Rows from block 3 of the text decoder of a small image captioner, named by matrix and row number. Rows with one number belong to one neuron. Each number is 128 + 24 x the weight over its row's rms, rounded and kept within 0 to 255. All counts start at 0. Numbers have three digits each.
Before each neuron's rows are labels from the 100 texts, of 14976, where the neuron reaches its highest value: "tokens" is the input token at the peak. Only what is clearly more common there than usual is listed. The data: small renderings of single solids in any pose.
# fc1: MLP up (decoder.blocks.3.mlp.fc1.weight, 1920x320), inputs 107-213
# fc2: MLP down (decoder.blocks.3.mlp.fc2.weight, 320x1920, transposed), outputs 107-213

tokens: "prism"; "link"
fc1.486:121144097152135136158093115156150158108182150148131167111160113128144110126090162168142153171158120105111121171098145115132095113103129136102133130113133078101121131127104118139089113134116085147128148133150120151145136099130127097104112089147124114126121114136106124142117139091143097143112131148122159162124081124069134
fc2.486:113122156104123098094176121124136110157086124141190129152125130158125101125127123123102090122125164107156146136115127104136166125133141086135098163156153110145115155145151128160130110122180128077157087145081109114122056156138103142160122142114120117091098129117156143106071095124101142148106126142133113137109126184149120

tokens: "brown"; "yellow"; "blue"; "orange"
fc1.699:107147125139105085139121131136143144125163139149147102128114106142084127174112124122086112131109133103130101096131131128115107154143122116110101117109131124123113122143135134121084130153103125146154130141103114140164152109142150088097122147111152122104115154138116146128137121134110118114135138164101121104155132132137120
fc2.699:139146098132180137133145107091112107174096105091122157094141144119162130141159103115137129157138145139115134124116154157105121116109116149120151181142098118105150142143136122108153142119051103088122103120144132127063129155125131110127139116098153124113110124099106108127092115105134124120143150100156110159161092140131138

tokens: "plain"; "blotchy"; "checkered"; "dotted"
fc1.335:131157123132118153169111089165174122133148098137143128115100124124114136112144124094101115134145114109120152135178137096099150092129095145095129144103146168106115143126145082126127159127158165121129077175166147133142149113187146161187132185145116123115133121138125151128115141104094131115148127170126134112101112155150141
fc2.335:112088098106123138148102125085093138121165121122156170076127118138141155168117118143104150088137115149192125155107130109127110136113121106176122141114128171149161132094118138142112130130138097104176127098111149132152116125167141125154083102129154111115081138145150100148156152131133100140107095121171146094124120132125100

tokens: "twisted"
fc1.397:121163116103093142144153147090128090089134150117156096151148100113150124155142109154129172114112116077167126128096112136153115084103113135125131119126103147148167089099108193144163114113141107079107088161121156156140063131114157156134131129144151115119120118102131142125175144120095121096099165140136165086106126116169130
fc2.397:112054091152132120123099112122106127151182126143133130134123120158133121128132118075116124109145100160158130088120131132084136155117140107116123137131166126126079118146127097090107130128119148122141170105116171102147168126093148102132115088112124111089157093139120146150150124156149102140160128136139110122129109149132117

tokens: "star"; "metallic"; "black"
fc1.177:148095143093089124152122132045135141126129129142154136172149134155093144117152128095140130085142142142111115105167106140073122109115109129140121119102107137161097093101109102109138137110145124146069137113131123146109139108145145143105103137133120126155125180110109111149140148075146149150108117118108104156151151155171152
fc2.177:118135081141132137119150169134074116146131158160103111124115112128138145101111128157113139159121148160147136113125136087171121079116115147122117167139143134117127156126110127168083117104149093120089141148147186153146106159124090145120170149168132132115116151117086132129072127113096100168138167129109121118106134130092142

tokens: "a"; "<end>"; "prism"; "cube"
fc1.587:136139096105122146148111181135103128111132096122120161148160100094147088125157115138148159081144086154148146092119143122128125151131106121078128116155123126135170138147123106114130123153086087140149111105117147133121150139152118145109120132126155127121100131156130044143126125127152174157112111111108127131116096082127116
fc2.587:109107141103106113164098089131139119133137120113112105129112109104127098137139142149120163130130125110149117104118136188098123127157146121148165115134129110132103103086119165126163137094133164169149118163130095115105098111132131150140122177141129118130117146151116169115171141160108106109118149151166139135140155130134129

tokens: "orange"; "yellow"; "purple"; "blue"
fc1.540:096137128154144110218113128094134171083117174094119084146096107152157146161162096162096139144121135113112147124145162108168149104101130115140133144129125181127152151155112154106163121118188137068123165171111109119120161143109090157135107189132128110153131099155119163151119138094142136126166157156127149143132106127138134
fc2.540:119107088105148098116124148108121136139110118122143117107128116117156097138134158166120135158088119117136126101121140120152120116111105073126106117140124146083157133109128156120114135137137143130093147121086111075135136160164162083124093067121136085114131122095193106136122090108116130130158147089110121119154101127174113

tokens: "plain"; "striped"; "dotted"; "checkered"
fc1.81:128125140160135107108102074105112096123129147092167115137103161127114135120135118114097099168111186136118164137144109140131115151152135126138116108121148113118164132139164149104140140106151117112118114125128132144181133125122121165128171119167152162046141094112160157061106136127147150151117129123136149109123105147132080
fc2.81:112146103123113134149122127151098165153186127130106092122121095153170098138129102066139100140143101127103115125117145159098135107146153135149128123151139136140083157197160128122126118130148142166138118136123149112168147102123121138122128117115136102156126122127173108119069135126109122139094173167140095117096127095164127

tokens: "prism"; "link"; "<end>"; "bar"
fc1.367:104109094134119148088149111176110167137154126150092113106119128109141134141172106174171131160143109113140097120109152113121150123104123164109125087094133136126082121137126124130084112148163146115148149099135128144142110133127170130139101140145087132135133144089137121153130150136108150143083156131161142123115115117119117
fc2.367:147110130074111172164121110136140109142128137078144141127111118069087126136132121125150160103156113125093148136167099217141128145110100099126130136157142128116123176145148139119145114154124098130108157154170130097120085116139105153133158137194174126140155144167140158131173090115125155100127148079116156099137174121112133

tokens: "plain"
fc1.566:116104137174148140154107093128119136102139125140115087164103104127115135110128188128107126119162105110128095115134143141121112102150158131117208143131102114118146119110141167123085166146102123128178126103122131124109148152092116139150121173138153139146132120188134156114117135124095157121142105127143107120146128123119158
fc2.566:080152144118154156145164091128150108145131116185133135143133108137116141156126125121099150135159129165110147140119124116135116177122169137124101121157115107156138082128103135149125183122126140102123140138107168131134127163164072136117166129142163165123136076086134178137157121078147148107168110146167099122111128109112146

tokens: "twisted"
fc1.13:123209135164068139123150129164141167108115077092112084118153123132106114136111120128128123121128143150084154157144112156157126125164113152162143127088115134129140109150129156130112110110156135137073111116076159132132155103106147122141106151155109172139120110178096160153124069164135149141140163172158134124110104118087101
fc2.13:147106134102130096120096160128159143109130114146138115133137123139113110161124112138123098125123177104136152069146121122139169140138119094171086158134158139143111119073085128131143118136102158149164117145099081112147102065149107110144141164115125121161072146103127130113140102136117132123058161153146122106123134104152116

tokens: "a"
fc1.655:119137127123127131111154171129185147138158149159139160119161083138147119143068131123149147089155129144136083130134150115140117193155148099109158106112164162134120118140116111107115109125146114147147112135132134123136082120114109174093154097144191123136091089093121144125172075111150098123121128137140119175108109108136111
fc2.655:128148086139083131141148077116091142120137189119132101157109122122116117191115104133130150130102123166134151101090143154148125143101144114164155147118121147163140133146132108171121120109113116105136121161104129130163180143132149122120061148162172100109148141179135134168111161121123141153129142092142172101105166099151119

tokens: "brown"
fc1.476:143151144101161124107099116156124137082116115096215132148135123121129138120147113123149129137178141158155088113136102099129088094110087152162103119152144154118095116131119174112122148146165139144106112119118089104144141139113162152128167134091104131129147137153137100133123157091112100141110139112110140120092138142124064
fc2.476:097116147126138102136127111121171099145137131134099106103102187171120100138111136124131088146137100101125112113135118140107182137123164127082140144132111114115166123117138117161118145146117073097138127129141138131136111164114113178145139126115172140150090121107135159120115106189131155097123133101128101171148095087095161

tokens: "brown"; "yellow"; "red"; "orange"
fc1.274:124122150136145135164125098110196117094125124108139117097119137162132109126098107142139126141141133113128122119130141113140095116079152097085145132151164147146130146152063125151118123129123096091086176125147165117176126103148123122127081129092141099119105141117173108109101163152131136084134157158134087093097131124115150
fc2.274:111061088151152088115135136142107129137071133144120082122099159142118130123144173106092134128087134124102110118099141150123134093149089121133126131167108154108121183144115132133174120099095130090165091159098157111090139094130131137111114158126132089149130115120148129131123131138130148141106144121113113143111111101127100

tokens: "white"; "grey"; "yellow"; "teal"
fc1.717:131137138164170185122142084122141119130075102153137098136084144134120146146125130134150126142151142130153131098134135128124117142124099121139121092156158146149133119089134123143095128156079151128162102131103136094110133099102149131093113110081150129121112134156162121115167106103123119171106101084094157109138127137118126
fc2.717:082140124134116082143142145128124125135165134085089099138124103148120129092122103106095179143145105159120117113115137156135110129111144142127132142078146180097163165096085158137116120144110116113113151144115141123126101117135160152144145103159157114117132126093180136136084140112079124152124096144138118100134122119132122

tokens: "yellow"; "red"; "grey"; "blue"
fc1.140:131105148104106171170157119169138142128179140101132130103113114121155121099134134155130112134143085086138172116086132137125112107122112147104069162142151102133116148106086146176135174159109133169129104057118106093145107145149149149167108125113161114124134143117131135116120109115132098127071123132120139138119133097113144
fc2.140:131098121161140127109141144109099130166139084132135135121107147128132123169117103148116128077066113136149130090172134087180126175130181124110097113106132117099110107155135132093156086137122098152109134144144117109108149136125114123118118124143112124139092126169114122108132125078170126163166149131108126153123174130120152

tokens: "red"; "purple"; "pink"; "blue"
fc1.432:116127120105132099145123166139166112161130155137099089106154137129148141128073105138152126106116124112112113143112109121094151140074129112157111150133112109143126150145118058131099113108143124136111126118151178177155103138117115094149117110148167141075131146118125153149126134163110126165119141103130127163137095135172123
fc2.432:121124138127115170148114116138116092141142111130111136092086115138113113173151150124129153105130147160180109166088128134080146141169132089121149133141127147090130127118108126086127120153092102101150121177123151090123139137153123123142133096117162112113149091125128155099150149126101152149129107142141128121104095152158154

tokens: "orange"; "red"; "black"; "teal"
fc1.650:126129125128187133129085117117108165161152114136116142129101132140106146154154148159171165127155095095132106102140118127154132082090132086143104127148134107147107131155132125085166149135180113125141142132119112120118132089145140117143137136094140111095146140099147097148083132100161089187116084159109197116093136121171144
fc2.650:116136079119126113124110072168120127110115095109146071073118130107156120074107139060079157151094131130115140144132163133112132119127126141103117159138062145085141134123099161145103105079113164128127161141147084136131125126177138122102121129128141126147127120123128116127198106095106182111137130120109078141156118140083114

tokens: "twisted"; "hexagonal"
fc1.499:118154109142103123179134114179158107136125158059094130172115108111164179153108084157111116126118122138109114138099116112096144131124118125162105129128117123107094135075113161119100145131123061123144128065112129105125125085120112160161166114146158108108137112145119114112140173124166130100107118107113135080121119113138083
fc2.499:147126136091133181114115119118100137177103114168132117149127163128142122178121142074126154128106139128155161125138115138149151177136124123130139116146078138133171086119136086117104097074159139180110126204126124130081116165112087134125134106087131091100140105096106156110145094128124112133111110145199128145124111132166149

tokens: "a"
fc1.634:098081120126139118069098153135132173120104117092143134141136082136130114162120153145159104104119086156099150131122140135136124119126128136091131131126155104165120105143122143121127161110118153100131131129138133140097144138127186075139121135081154114158117098148133116180162178155144115152116152156130162124135072136122138
fc2.634:162182097100142148142101119134102119124106139122106173151124121124125144105152117116141134115084179141140143151126113097135154158108154132148127167098101151078115142138163099102147125138125112173152130140152150123161145104133072155098142143127108127138158118126096155112120111102124121135126143106139130093073167076103101

tokens: "yellow"; "orange"; "blue"; "pink"
fc1.80:129114113099092148114136130112110138125163128076134156116116131050139135112108146124155131147161121134150151115146137159158171132116109148146089115126164149140095133107118147096129125120181138148125154126189155089119139176129141098092146133154109153120110128132129116092149128092129148077155157094132127151135133096174146
fc2.80:152120090141136128143137154138127155169135118165126119108129139130129128124107160121149125126123138129145109135139152120072129119154129153107115130117154184113107108145142137110114086153128097117120111147151076105124140121122103114137140105155144130130125096147148110102107088106110135163086160147110102132126130111138142

tokens: "bumpy"
fc1.678:161115135152156155166158110123107136115106119140146134155131119094143117120119120137101110143112142103124160120141118110151153174107162122109125123140157155156141150103140131143168164143133158127136103098132121118115148121123119095147112121096117122103127112094146152129096149114114171145135156085130135179098092133153134
fc2.678:157135145154136156124147154122118079149142135151154145112130135114140149136109148111136134090139136124093152161127085105154141127165169113132145114134163147093099125136164143111101107135134132130134117084113084156148146133095147153146096086087099112114113139141063119073159126151117119131119174124138121128089141142151141

tokens: "white"; "purple"; "black"; "green"
fc1.534:112108157126103151143076178149178153117124127180114111118099127127137124103104131120125116141159135120149098054129155144130097122106131140140141116137137139103119139104093131115113114130136102128141064132101108169127151125134146129095146178099119133125114167136144160100117133114113115114141095136107124189117102092119083
fc2.534:165126080137136132138149139124094130115128121098154105099154155130092155112146131130127195156105133109120155184133129098105149134153175113131091096146109149134161148161135099073119119144102129130152153127161147125136137129123132102149136135163094149091112127115109130140123106109118151148145160102101130074172178117147134

tokens: "teal"; "blue"; "red"; "orange"
fc1.583:122114140118155141129109125153106134151125131151160141108069161077149136135131112078158143191122100090125091108125143145123092102094103134134141122126114113143122109147137136157139158133114137117113126115153165145137133194095138098108133123072148161135158160090148146066125123146142140140076109142131152137180129085171159
fc2.583:145171116156118157103133097112130104132124101131111129120143113162139106146118140115135075112121129136111148087144149117118143119130127155101126144089150095117127098141150097116105070112108095131143097091128135131105102094115144143112171148136098128151069133124145127167105127162159132120160107141174136093144125141126121

tokens: "plain"; "striped"; "checkered"
fc1.671:161168128149149159129116172149116118132136134133141136152104130137144109130134119099092121142124113100113133109178107117093112100070129132140137125161150117123136175113134124171113086104177122108156122125095145084171129186113120114127152077125125182083139126118118138118095112115134142115106090156104083141155160130103137
fc2.671:112089103156153171118136124157133104164110155144087151148133119099114166143110121117128137118105155168140153132097155124129153101128051154103114124115081141138140116136130129131176172120102106146092148143128129151055124102137105148091128141137100123108079113127094149187154119076093141133154142095129148117122114084135132

tokens: "a"
fc1.509:157126106079152168130120145124167095131160123117101143162145105105114139097080126130115138142126164092119140127108102095146129135174119170117130099098197162122129165176157163127129109146131110186129144161112062102124152117139123101121120158132149119129097105128183109152103080112164104129094123123124177096152079139087148
fc2.509:073157122148170088135096087103112101147108133153164154155202135130152118098144148159099122142132094160113105183096134131114127132122113135108179147128081130134148135086100121155136076148082134083119094131147135139121133136163108117115118114110101157152136116104107136109092120156115135125117103139101058118132099104114130

tokens: "red"; "yellow"; "green"; "pink"
fc1.750:146085124120122129160108125109145140105097141149158146160121106146133149132129134121220136167114168086086158155111149145133116181140121141109110108146113127113111145163118126129132095114124074098133074165128137110114184121122081145154109137156086153111141147090091131095127146121106100162124119148141087102135122155081124
fc2.750:086148109150160109109160143098137131116155149146101114095115131088099117129141147102077153132137105128107101125124137121123153072099097142147159197116135099079131112125156137173130107106141183156107111131103139115123105182114146128157138063179145146127163151128131128140083160128102105125131096114087134131122149102167141

tokens: "star"; "striped"; "blotchy"
fc1.188:167150127115141090129100141096128146161112135090125156131179147120150121112160108110100144130084113146132131156128136114119097125112103189140146118128088108155121144100153149145142132142080156107128136162114093126161116111108106155159119111119098140109104118128151178153115168107133111109140124140129130161135119124120127
fc2.188:138106133099127123120182119119152110134118112160081110096122134127153123141154160122111073122107145106114171104157113165125131176133143108156119157157143144138137149169132133111117122144133142190167117120135148100087117083144108117122109106095150108167173126143133139134117187166101128148098161124117121060126135120131110

tokens: "twisted"
fc1.552:110152126122068132159117134170159123098142142103117175122136098113175097124147113116093100123128139156130079159149125094108084081153142178106134117156116128134115150159108129105104156085157154170116156145121134124140123133129125116126139114132131145121131145135085111111124160140168120064134118154139161136177097132136134
fc2.552:143150102140101104098113103105158106091097127097095129114129153132127165136139111137171133159144110110120140132128159170107188152111113115149181094143121130081136111139098110118118106106118138105144108129135136112089148108129160155110136112087122156112115075125110164111132142119151155117128138126162165119137111119120123

tokens: "bumpy"
fc1.700:136089151097134139148135087093113119147157156111114163149087134120134170111126121150124125127115115091102141207146117135122159140088148129121141146132172155153147158140094148095110121164118119141126156146112126130116169158139160119167092152160150119109117170151135134110106132130117122110119122155118113139127160119111109
fc2.700:178093135115159133142161141124122102133120125183141140152131097099153147112152127143153140098141102129102118151138099136119172123156143144106134103137146134124123168123131154126102141156150112156107140183120146134124188155124160063098117106137158125129125156125132124078135147118114120089173141134147147157124163116143166

tokens: "grey"; "purple"; "blue"; "red"
fc1.134:076124148161133160071117146139118105104129135147171127156182113124142127118179102124124126127110129079150108136103151152150122150130100119152152095080096126117110145120121162119100101116108121133130091139158169145145101111156168121137108104126112112162132130124119143136164125143107105112120092138136125121148109158122076
fc2.134:133157102131114118140085127149151142096122137155103120158095122140148163104116136122120134113141132137108089137131107129101097130087132118123104149148153129107192126124099121125150166158166104142180139155126116129122144160112081105112135119153112149089108139128133106113067143153111119155171153093138138169135179086157108

tokens: "plain"; "dotted"; "checkered"
fc1.94:107139135150087130203102145117146136121178147124049119121054099105112132128116161124143076163155103092135101151141149124140125131106084100121162129122132138171136099126112100156088139139150103113145113127126147122139158119118127114124186095117119129132119126092107120127133122136115099114121139166107092188118110074112123
fc2.94:124110160111136092095124080130154157101120193151159106147140155121086077119085126099147136123147122129078110152092117138145122149114145153140095120114169127147172161126112149128141157111100119149101106147115079086079091140122151133141141128151165137140160117156111154139127205132145141129137096114146134106135150146156118

tokens: "brown"; "orange"; "yellow"; "purple"
fc1.145:139113068138111134158081144148133129108100127115144107133125119113120129139124162125163115103168150117103129186163135119130138126148129118148150141136205138124126123146150125124166074095097126115137115114115106144108119141125126131115116135144120074098098132133100143157144092113162111145101101117150169149132104174117095
fc2.145:112140139165122067142093156094098115139104137144133155126147097097129104091103129146139111081136116143157117119115133126121110118109137120145110153114149130086159130139106133144147169117075138135093156159114148113152118132192104107125115168120142149130111117148145128164125116115117162132137162140109103150112159117127123

tokens: "bumpy"
fc1.438:116133107132097151131114152121117127138151110062113150149127119162095094126125114101138145127120180114151125156081126139155195130139062115153127108127140158135150120135142140106154104159102144127121111119147116094143163153126148151105121165099097136124111094112116149089137119151114120084183138129140157127139168173185103
fc2.438:132127099124104178128116125128083159134124116115169146096124119141084145106083179145141076105132170165106113171103129117122159136107106092146077114137128155168137127139127133131106139140156141149107161115118153107143162130138133136115150102174128130116143114122131127114088130138168101137077117123126093112140151138150119

tokens: "white"; "pink"; "teal"; "yellow"
fc1.38:096120141140095125186151167134128156117115075149140091131121127153121107117131106139136112082174147151127156135101159117158102158158108150113123096062179152126126146087138109154121118121159134155148140138151115142122135131112140163142113140135108123113171131130126108152133131129148113138109126119126146135107151120151141
fc2.38:128105138120145166092078104127121127135136125100086139120123108104125117146129103129136151131160128133140144155112144142115108150185165127085109145110136116129139153143150081162099085104148141129129132160119106113114125137147148145135130139125165137091129134147088100120138092146105109143123134119129132149157135108168105

tokens: "prism"; "bar"; "ball"; "dodecahedron"
fc1.84:160134117124094161187168122089152114080116130131044158146113142092108154083128150131126157131115131114138160120175107090122113101152172143124115119118155146140100148144090128133117093140086116162099149146110113138105124119124120144153120116129125127133156162127100141123141105110115136154172161118160162082133146134112122
fc2.84:144124139139139138073066142086105128140145139155180110097153124131126093121151116137111148110115167101161131118096160110113102137105111109116146136148141129133145132132121106139142112143158149117144105109104151123175128141154166113123155123117135134133104109142108118138153179123134147108111134156098111154111149131156137

tokens: "teal"; "red"; "white"; "orange"
fc1.743:081157111091139125150085136123132135140152180136121115095151135154096157142166117159103115118104109097122070109144181136131118105108139153103174095141179117125138132154091099145114124097116153109138146128122118114109162124143116133108129101157177128129109102143132126094143160147151110146103143104055159146132114156133088
fc2.743:165114143135097126135155138110144120149113093145169152098113061109117117082108071099143083148153128127129122138165132152096083136147196131138166153099104102121128123120157180132122137156134097126158127140136153141141130159150126083120136109071092127116121132114139153112142130148184118191114135130117142128131135129194100

tokens: "red"; "pink"; "brown"; "orange"
fc1.670:107125142160132099132117135099157105148130104143131106170128111153117128137080124140125142134145142127099145098115088119085138108150160109115155139093127092094157089069125117168110114111127150113148106125154105159128093130128131156121108123167155172072150132148103134136128108195120134126133126119159135118113188145135107
fc2.670:147166122095097155165108104093090150119121125085124142134100143122151136136065143101137099138077148101077118092149154103157118097169155175122140086130118090112126135120118138091106170138162119080172128127131100107132169075071170164152160137096097152163192116121143141118109108173143159144121139109164145106112108118117096

tokens: "brown"; "pink"; "black"; "grey"
fc1.172:118112166093134114147133114108105139110131132152108161155129167096115120112098122127076166142142136112121129121135111160134112119105140171089109116115147099084136091143116134117140137149148077108122133150066087144155131123153128124117116125137115176105119156106123169113115087115138150080139143147082136124125145145110139
fc2.172:120131088111164140133116116133125136134159099145124139106157096178123155081105083142172114118156121110133109130144108109114148128129114105167124099092136190142133170132112087162072118126159115133135108121132161119113116111116117149159165158092127157129154132116117105175115137144122113114119135092122124134135116140146107

tokens: "twisted"; "plain"
fc1.131:090107155106131156162139123153150149150093128186153096088150123130086112129114154150110111119147107093141170106073148181135128115163137093167173136146138128127116130113143159122125155116137060123110156112119161140091168138151134142141080125166088089138103147091133160102095117122158126117104162118070125173122163109091135
fc2.131:100098132134109128135073130174088091156156105170168100127173067141142153158142141163114134173158126132123139106164144119091151129118151143149119147084130071135123140120120113108121143152112153101129126131133108126097104153111096137159156153115154130124126144146115151133134133136113161118114098161100119116163094134156099

tokens: "brown"; "green"; "purple"
fc1.105:068112198125100119074138166104161124150106117167148130128101132131121141133146110146111108103120155118098119129138167108092141122098140115126161098147121134146145075126144121096167136148100096098136101108120137133107133159176176074136107118142118063147090153125150159143098124117171131113160130130159077130107122127133106
fc2.105:194153124142140118183106096138128144139156142125094131151170145177098107114125147112147162111135132160152140143156121088157096105118135126163135158122135134134131149133113146114105114127120160131072130148161157152105135109113077144104115113108100169120172148148115126151153147139107138107120106158112137126104186147110114

tokens: "a"
fc1.551:106106132075126132133111099123088095104112165163150172169122123121147144076080114116109112123138133191105130136139130105124119116119130112120144117117149151105124135142128108102132120127143096138173091129112130126123176133142119129138134123124162125129071117128177141141137111121167109145106119129080091105132128130156127
fc2.551:132161101156119137127167130122158086119135106120154115132054120122149164100127165145100128124153112114155152118092087127141182098132145154139144126095132116115157121125145076144122136200134135151144068132147125115114130206108097141142092134125168204106119108160153150123168113119115112121112092151138133117159148123097126

tokens: "yellow"; "striped"
fc1.351:127110113117191164081111157099129131085121113135123136118136109121159105136119122110140117108155117120108156109143111119115156102123133138134151104089142123110097130167122121122085106117122130130089122097128144143106139154196100100113098094095152142123116161160103094144145147132160105121105121138096081122152146138109148
fc2.351:084141129124124137117110146114083109108134086116134118112125133111139188104105136130165152138114137142154145112103110086087100116125123111109121137128138128109157120080118081130147158163182119085133124140122117130148112162090125121163114154149117148141102112114145148113151116112164167138108141156149181124114145113080087

tokens: "white"; "yellow"; "red"; "brown"
fc1.707:098153099132107130136119160148121128101128122146135116152126118113111095173134125143117086088166088132089101149153145147106096164149117120104147123131142128129105161100081120157115076120154089139146132137115138112116132145106148164117137139128171131115136113129127182118142132101150124139099145116084132164139128150142082
fc2.707:109121112139102165146135131113117152132107125138086166130150121134121128125135078119113117144070120119152116126097138105130137183121130130108138170129096147122123128149163105135122126120144107149120100180166116139172130124120096147119117121133146089126073130138093120127160122124105135155093112118104138124089167105138094

tokens: "twisted"; "bumpy"; "metallic"
fc1.168:138141135126085160130162130121131162176113090092161135137188124181119130129099117107104122117167074136150127081116127121082139150114102093143149122137166145138127156137143160123135145084106079107128112166119138108099149123167142165147127135122142122146127111110128201098117138121163105159139141133123196118102140097113128
fc2.168:107145144116117127168149145091108131145148112151104137111168106158158108141110136157130149147114131158140079119106168159148151122124143134108134139131063115133156131142151109145182135129163084126119115129129185118095113136155088114135099074091147117104101161095156113165096146093129126135115084146132164135076127124090157

tokens: "white"; "red"; "orange"; "grey"
fc1.708:097105160104142119160096086129153147132098137134144104135118115130130136136107119162149134097114117113167110141147083159115140104107098156158170136130143134140083118160116108143124117171124114083148149124117168122150124122116153149148112115196119169123133120119149106149165178137116136095136140108125097123155125157072095
fc2.708:143100119140095114090126107134131180071105176097134147130084091108120155146109167138141140145124127166128150096183146129109138103131126131131126141097145129091095151107092145133144097166116116137147134141145113128126127120150148157163116127107145094113174122156131119169146143141106186109096109117136129097082160142170133

tokens: "grey"; "pink"; "yellow"; "orange"
fc1.73:102193113108102135117135154093139145130136102065100114129155107143113088164125148098140112114151141131129158117151180121149136125114137088121152162140127111096136137134136150129128104120105120091111155094139129115123105126113130140091135129124138102113139115145126135106105125149131173142101148114114105094133113095096118
fc2.73:143064085148093140113149122121100108130113164147099160167103127126136143117103135139131174124194099136117139108122123138148144129142151163121122134141152128123168104115146137069102156149128116120148122106129159141123144108116110132113115141080155111104142122137160137117156134090176131134082129120152170109163097150107119

tokens: "prism"; "block"; "bar"
fc1.136:132090136109119165104119095109111088115122125133131061116103108128068099152088159139104118146073162109138121057124144120118137166105158125172147108101078163146138122124142123150131129119117114132100114129152125122141116140136146124116118165132120154168138095140105120160080162166116122128151126119160117141135120141108115
fc2.136:118124164135169157081120141123158150099158125109116126137132135150147089206113130170145121148122119161133152101141139146134156121170132103129102143169167172099135115105122132161128117124133095110140143128179091081160136137193147111109111126139104125171108147128099117164113159169134129117133125114124184140128186100134129

tokens: "red"; "yellow"; "purple"; "orange"
fc1.125:141133095101110133141153145127159111129098127112118123171113146173155140111110121127126150140103128078161087104106139154147163175173141114114144086125120115109169122148123126172169086174090150111101114139109124130133145113117140134108140110106081094120127127138084135140138119099116137190125129134107125146135128150125117
fc2.125:072163162108155116110076118140151151116175159131088114112152118089158119154144135164107143112065102143097134114125101102129067112088120145103138184140115133124125160109122149136089138130157118126180123118145129145108129121141112145165150146126191167112124141122164141135147139150106091080165151076131121103146114129155116

tokens: "plain"
fc1.129:106157142107090131107149152132133123134117160109127151127124120144155131108109115126145111117145176094162129145123129111080098078135114139139159163154133090119076107141139150131101168110128124105120148161099145105094101131136087145104108124139142151078144161124171158095128125109146139128157126148111137143127164138173088
fc2.129:154123122144123100160125110128124136124130107168098128106143122145098151116164089149119148124165081127102116118088125172148130142166165127149130133115144137171164110134115133120095148119110138147119175139147141147138166130122149151145138107100176115173158113124150141146155147134100153126119108119114109115081121089104093

tokens: "plain"; "checkered"; "blotchy"
fc1.649:149100108154125149135113138113139161107148109098080074088107135126112124058121127135125101103170082161114101147161110112133074108115096112102156133150142118129126124105118172111174131147131165141081112139109143111139129107160115129095110120121135074144116122154104101146142149143103118122162208181106106109145111101169119
fc2.649:113135083133133154111155092128131152176147116104129133137144144123124153137082114106149156120119138114161135169119139140122082131114117080092124120102135115151134121112082106107105124112130121109145123132101153138173099116111154148118106144160127118132085123114104109117107133151150103114120100085127172089141113127108129

tokens: "red"; "green"; "grey"; "brown"
fc1.319:102129131122126137166112178150163099139132096147096092154130093122097147118087150152121070136153179148148171145150115141139116127083125133139108121129136127134150090127156144227093130114113128147127120101129175130157110134114106162099129129167131150110103100120145137107099147143150140140132114180109124159127070118167057
fc2.319:155132145161138150140142109113114121082107168105162117122126174133144137143150149059125150162150137141134109157118128104116120127164130118107145133110114112113118141185133124097098146163085098128125133146119107112127147132097119100143116135126114110122158102165138132104165164124143199146115118072108127107110133107114140

tokens: "red"; "yellow"; "white"; "orange"
fc1.6:126087152149128143114120085114150136120142137167151114138113144150115098121119084131173117121110113128093155117100155132139115117144102119132172124124140114143124143178133131125128108151104121113145101148125119173093145087119094136124125147128149154127146138130118107126154143144141174142098115126084107140096095111119144
fc2.6:119137147146137076110135147137143155153131110139178113089122120120134135147140144114113130150160148131132121106137176126097136129149160167119109165105128063122133131128092145103113130119122127114076107131100120135127106134102136116123165088155126149119093129159140125106079096120113132134108126148099121117145109156143146